config.yaml
model: "image classifier"
dataset: "procedural textures in two colours, tilted and lit"
train_examples: 97500
image_size: 32
crop_scale_min: 1
horizontal_flip: false
translate: 0.06
targets: ["ground colour"]
num_classes: 12
arch: "vit"
norm: "layernorm"
norm_position: "sandwich"
activation: "squared_relu"
mlp_ratio: 2
head_dim: 32
fused_qkv: false
bias: "qkv"
qk_norm: false
parallel_block: false
inner_norm: false
patch_size: [4, 4]
conv_stem: false
layers: 8
width: 256
positions: "learned"
pooling: "class_token"
label_smoothing: 0.2
loss: "cross_entropy"
init: "lecun_normal"
optimizer: "muon"
muon_scale: "spectral"
lr: 0.012
momentum: 0.95
nesterov: false
orthogonalizer: "newton_schulz_5"
adamw_lr_other_params: 0.00083
grad_clip: 0.5
ema_decay: 0.99
steps: 40000
batch_size: 64
epochs: 26.3
lr_schedule: "constant"
warmup_steps: 2000
weight_decay: 0.01
adamw_weight_decay_other_params: 0.05
Rows from block 5 of a small image classifier, named by matrix and row number. Rows with one number belong to one neuron. Each number is 500 + 40 x the weight over its row's rms, rounded and kept within 0 to 999. All counts start at 0. Numbers have three digits each.
Before each neuron's rows are labels from the 100 images, of 14976, where the neuron reaches its highest value: "strongest on" is what is common among them; "patch colour" is the nearest of a few named colours to the mean colour under the peak. Only what is clearly more common there than usual is listed. The data: procedural textures in two colours, tilted and lit. In brackets: how many of the 100.
# fc1: MLP up (model.blocks.5.mlp.fc1.weight, 512x256), inputs 0-85
# fc2: MLP down (model.blocks.5.mlp.fc2.weight, 256x512, transposed), outputs 0-85

strongest on: yellow (70); pattern colour: yellow (58); orange (56); ground colour: orange (50)
patch colour: yellow (39); orange (27)
fc1.104:501478533481528462481539563437461543569485435479487523452494479499597447544533560495410478457550536436543443493501539451498492475425562480518497526605463544438453486530451498519559474473489485575500490478506478474558455542427505570502498462495506484424495437
fc2.104:507454476443452477538552487573485508437500477473498510555521514516514463457545550547520524450463496525465500394490393471442492499519487551483592455472495486526576528503511571480485571522534553479575593444485461548470536489531546558501445471477494450465512458

strongest on: blue (67); teal (66); ground colour: teal (58); pattern colour: blue (50)
patch colour: blue (80)
fc1.485:528610452432498476451495582539512470456522442521475581516473508473455488481471489570506481485456481528456497457509431532509504448539582469499568456527610468504470497530511481478557491525468526564479508515506541543460455519513565501530586509451523497492608476
fc2.485:547480497553507522483482485585510528516442459495507478499509486541468457491439469449463515485438515489440501526506528458581520550497511532468471543518671530420461526525493491439505490514465481675524488495519490448538540487511481517412535477552449520540458539

strongest on: blue (50); yellow (42); ground colour: blue (40); pattern colour: yellow (37)
patch colour: grey (83)
fc1.493:507559556473510510509506461540521435460504461521426445517434500460470502474551483501498566538465534451477469503493532445482477489562577482594537504470526523492506565581515557493497525533486481495483536518518548538490630522514458526492508467494496538576657437
fc2.493:443513475492531526491515509479472509433525514450554518489531555556503573485484490531432491528567468484550506515496551479465476538521501491451511537515491547449529476394483449527464491455407532443519454509516497460477481512467545432600562511557489540470447434

strongest on: purple (36); ground colour: purple (34); pattern colour: grey (31); ground colour: blue (30)
patch colour: grey (65)
fc1.280:518458504557524510541539463487377522584490528526473497401523513440473555495503497447542517454483440475563586442457514502492439518521486496453501527474595624478477459546514474482587592489505553462485523491494467543434534418498425539532446544503520498484498553
fc2.280:483484467453533505436431500482475523527517504447519532502488521505470481500532546549538500476481503556447435444593436509495514562445578492485422486407450543500536506456497541490537517518562488512498474490449538516436425519535547471497455543422467499580477406

strongest on: yellow (95); ground colour: yellow (86); pink (56); pattern colour: pink (49)
patch colour: pink (34); orange (27)
fc1.97:442457541472458443506551503425497511523529498561493464422497454507461527504544429497521518471519469424503520532554509607524520543473435557470560464459489502505499522510444491446493579504496524527490514544513467454494489542508437490538475508499487406529462489
fc2.97:549522510482550455466482479515537488480509462479535488484503511528501515503480534544440586511436563470482518543485464507516562438449557573488484465485510472522555512530518474514455539512564525444540495508476474442494542385523492590497488459512522537509530519

strongest on: purple (87); pattern colour: purple (76); green (74); ground colour: green (67)
patch colour: grey (48); green (42)
fc1.394:490498492525494538447509479447453593474528480495586456480532470429527475542504501530465496514542514488467485510453491481506512557506466446494525546465525512555545497506540509541494552509488434513506545478453551467477472516551580560468461496488516552516442518
fc2.394:375431517483571537450513496482453416467584531475519529492520543492497525524462511514550507503518539544537534458493488538481474451506460545506512489466439418432480493597494482561459412468506526517507396563514428505485514547557515406519503446503513444465512560

strongest on: pink (95); ground colour: pink (95); pattern colour: brown (50); pattern colour: orange (39)
patch colour: pink (30)
fc1.233:513535510498493536506510571540454538447473477493445541506532562540494488586483486498512463488411502523427422494491488529497515414476476493456488452499510444451509426459499445513455413542453582498540515538482480618474479485506471506494527488470473474521420617
fc2.233:584497497533515510546507490545499517512588515540527485461511426498475560568494540504413452506594397512510513561523465501523479559493516493493583496446520517452459543457474571475481514423492545527459496545548534388478548467478500481423519478474499397479500445

strongest on: blue (100); pattern colour: blue (85); purple (63); ground colour: purple (60)
patch colour: purple (49); blue (36)
fc1.346:473495422491448435500525613496524474473550510529423540497499579507469470494478549516515440472505503535491455515579444567472534550563524507542493481476531423456478485433456469556598505455454533573499498561547582565522460450520451504506592497416554477569525470
fc2.346:502483504446470496508482506492516473462534523496505477483480557480460503502511473514444412489453586440487491496482444497491467529499576451492556497521574477490495455496526485429497470492529450642502552516527498546520484428515577465495596542516553532504585546

strongest on: blue (99); pattern colour: blue (55); ground colour: blue (44); ground colour: purple (39)
patch colour: blue (77)
fc1.231:468466460443494501531483566525505501497482499595499520525445525449457489564471567525427454463519544507463494538556464572510499561537483479498460502492599477444572457468511462600557502514428514563489563552441586499522422472472447543486523504498575467512508419
fc2.231:518498472479489522479494485459569561476558502436482417495450531516477502571542418531438480450438526439461410517491457527515481501470564484477462507548541524471473461494538533448573525531580459642467576548479507481457465476529496447497531460463436499475540540

strongest on: purple (88); pattern colour: purple (80); ground colour: grey (37); ground colour: teal (29)
patch colour: purple (35)
fc1.488:526490485557448516494458478516493532507486397452507452514521460466398455510506442468445441528580527453481513424506471532451460510560472443478457499530491529566518487477507495527568525484427440438495445481550562545542527531540554527566483523462494522408545387
fc2.488:495543523528493492472526508448520515501494511516511473485494522479566514489455508547516477414512490542485513574518547427509540475492562515488449523439449501438544510661453543474451425508508465514516450489486545509540509501490409459546477491527410496425488491

strongest on: yellow (98); ground colour: yellow (95); pattern colour: pink (31); pattern colour: grey (28)
patch colour: orange (25)
fc1.115:490552537446536435439556464491555520511474455506471492449483483472525437464543441559481531469536496428532569539475515582505501520487426497543491502463465524499535525527521453498493553498492520571510511450523523460588523522473540488529540518519512460556447449
fc2.115:553461490478518462504456517478499469527554486477540495463513561541442572464513505545428584448522456472491514442474475495522503432477503569513530491558534475431567527501563512421456527513465609470539525512476459463498451495483399557492478489528461543429512480

strongest on: pink (65); purple (59); ground colour: purple (59); pattern colour: orange (48)
patch colour: pink (64)
fc1.144:508456489538513538552531521542511532466538511474453516520484483572478486525518404506447517444507476392502530543518533479473512536501519503425542441528462513400451499561475462488534433495438488488471528473529478497514438493455465477493579547435587504534488426
fc2.144:474525566502525491487446562523498561462509494453503472516503549512459503541437557523562595499546481422555516441535445477452566528514449472507569524500520521449530507545484546486556458449448558552508400519530488513482480589481520498469483509503516392416518532

strongest on: purple (100); ground colour: purple (99); pattern colour: grey (38); pattern colour: green (33)
patch colour: purple (74)
fc1.405:520520526524601518497452521500476523562504476434531465536499508555442458455525511443525505455507530487510431546459502469513484515510559440451593490489542485519499561474488520476520498534524552522407504545509512493561424460494519486492433421466514542512497518
fc2.405:484448454478452505500510480493536432503489532561500553513468508508554551529510523570526501500531411475485474512558469468516503496479487458465509528533442521533453497553529523534529531442551488462509537534543514545508584517541541571498585551501502457424512459

strongest on: pink (92); ground colour: pink (81); pattern colour: purple (43); pattern colour: black (33)
patch colour: pink (33); purple (25)
fc1.145:475416502536440484528494442477544487576472473481503510480458503427499458472510551499463513541470473456487450510505535563415501486582535469527509441457486429520450518518449485504563493533522508535503524534463458482531464499498480565514568501472539504553477546
fc2.145:512479479481531519463485644470493494518527478520478488482482505422462540516485555511478497470531503491486519471432431505516468583488463469516472597536434486497528539516487499507541545513441472468485495454496554570483433560504531423538518486515448531458506495

strongest on: yellow (100); pattern colour: yellow (61); ground colour: yellow (39); ground colour: pink (28)
patch colour: orange (33)
fc1.435:440460427552513557504540543503549510504471502527576502441442497501602482457436521494496456418500503464514483484471491458576485438487507484449514518554552472463496452536453531382463547525518483580529503508493465537511432511563535476547533531502433524455520500
fc2.435:503515522502487478522502465512487487509465553503500471491544535483378528491525508500507496513563595451487533417498552513418505494450459455499452466438499482542563488548503512462539461531532483432516474515494485674518490483470486517513467462571434615508474533

strongest on: yellow (87); ground colour: yellow (84); pattern colour: orange (40); pattern colour: brown (30)
patch colour: orange (62)
fc1.354:583478526460548499483517480450442585464460484479489560523496477486483480539459519470470477470426554509518549512561519478461519476499580470517414483609436459487434487573560460436513503525491476490507490488513501544540572489506401512523453550540457467463501488
fc2.354:465478460481512478513451490481560430529478505524502449492495559492499580530461451532509514428559435529400516479445495525496478497555475509514627474482516507537540523488434436519504529508521537492553429530451466430472413475482519464495524489522561527584487528

strongest on: yellow (88); pattern colour: yellow (88); brown (44); ground colour: brown (44)
patch colour: orange (53)
fc1.156:542547574533539548513492509473467468487520453474455540490524471442583502498507503488523464473492532497525497484473522501538526517419614504500470491466493486498547495474449441538452443465515524593493428414487450430465435506523436475473467493489496510549550527
fc2.156:528451513441501497558502499453459465452397475455495479487508532576501514505541486472456510439510445504576494577468410457510523531543475538483595522511481463595501513498479517369546521502510439502469469531459482482511495492447551487526495505534514446538550449

strongest on: pink (77); ground colour: pink (61); red (46); pattern colour: red (31)
patch colour: pink (66)
fc1.173:460487426499523470534477480483510499534464458480508492551526540565480514477534455504428407472461512494486421435506467558515410429490499536482522522494529436410494513514488482539529548470489498477552477542522449516415563423586533505515460456497502451457500541
fc2.173:503478546482425529410450481565521492491536545507497502570530414513465532512429505476541522571485576499498570506465526417534486501457447519532495467491505531492480455566541486416466443459432519462518550480506496543519454564471471485515541498501491512505505497

strongest on: purple (55); teal (43); pattern colour: purple (42); ground colour: teal (33)
patch colour: grey (53); blue (36)
fc1.197:492507496424536498506481584467447466453495490524522545571524506532511516520478595487472493483448497552481422500484413442510547511486536458456541502600590501453453466503520516467523531522489519597435498518436502530472382591478533490488484501393491501506555513
fc2.197:483460553516512529464503460503501560543505500488525495471491444550503525470543451504484528522512492466475451419498477600540551509457524506533478466520507547477513515537470502467471495526471536496533505489484491474445500502503453575450525498507517525489508518

strongest on: purple (91); pattern colour: purple (82); pink (67); ground colour: pink (65)
patch colour: purple (84)
fc1.119:516488440547422545511503523582473494563518577446538491503492527477461500526440458496464471533532516470471541513502518444447493449507429471469416465460510586475568525547460489517584504478466463485470487538529526542435537543497562506511541533486525472502547503
fc2.119:532497564451516522439504511533491534459490459510502558554500395520591470518564517424496499558512569500493530514547563443491402466501507475544476451521474558532429468487473422460437488484510537458488568519452445510510571478532464446558434466506502563496473486

strongest on: blue (94); ground colour: blue (56); pattern colour: blue (38); pattern colour: black (30)
patch colour: blue (58); purple (36)
fc1.191:452465442427497535561444570477476477410474531474451456530522555533467466506522524540514488514465559492482453571545486548456541519484505489470528446530555515401505458534535450526566593508448483563474536559458560563554489466484515536526525502556511465505543416
fc2.191:515500446512461503462510494492510536479584477485504477417453517450531557524492470475474538490499544510502484461489458465547421564528494511495483521517567433455526451399484528544497428492502497654489503543479463507433473510470491435464555516551491535505483569

strongest on: yellow (66); ground colour: yellow (64); grey (47); pattern colour: grey (43)
patch colour: grey (60)
fc1.426:497442511519482522503481447569504550430482481502505403456480437528512532507480467457550488508480493506458471492463548539482570551430497608543522435527455496448522535556513528505501561493541480533503513517437478489479548486491495513480530505461482521589527505
fc2.426:449577514544494442537487508469448500542492497508531518578493510484547499457472542524558439428433466493496510455477428484512522449510509419471472528497538512458513433554515452502455467546583614523384431494593521447474450555527471458497476490462483486465460522

strongest on: pink (59); pattern colour: pink (45); ground colour: brown (31); ground colour: grey (30)
patch colour: grey (62); pink (26)
fc1.37:501507445460414528537432543485536462461500403508540460519479529466502471505509502506496571553508364481530490524529449533516413407561508463507523501527461537508510517531480513463481541502502447458444511511523428511549542495520502553590561494498559482472585395
fc2.37:493509574526525492591521448484526531497494538475522506486533558532452548451497489491439433562523510512507514492556461475506448524589511500496547500553541449460457518432495465527495554535532496445508477505492524481510492438557452419484541523562458444565474521

strongest on: pink (47); ground colour: pink (44); brown (41); pattern colour: brown (40)
patch colour: grey (46)
fc1.421:539437491517498495539470541543509474497513465485470536478500446528491519516464503502467421550422442488418517450565461592570453468471544475480491507519449460446511491422550556507484551489491471472472514490480514522516448503536512459514416543429450467537442542
fc2.421:451523514517537461399560502453465571453538480397492493498452549461547481451435499511501486490514554454469529478516506431483524508504496561518451474502545592521477462634536527456469528499526527495479505449509493485506479475510562533446453502583468494433574492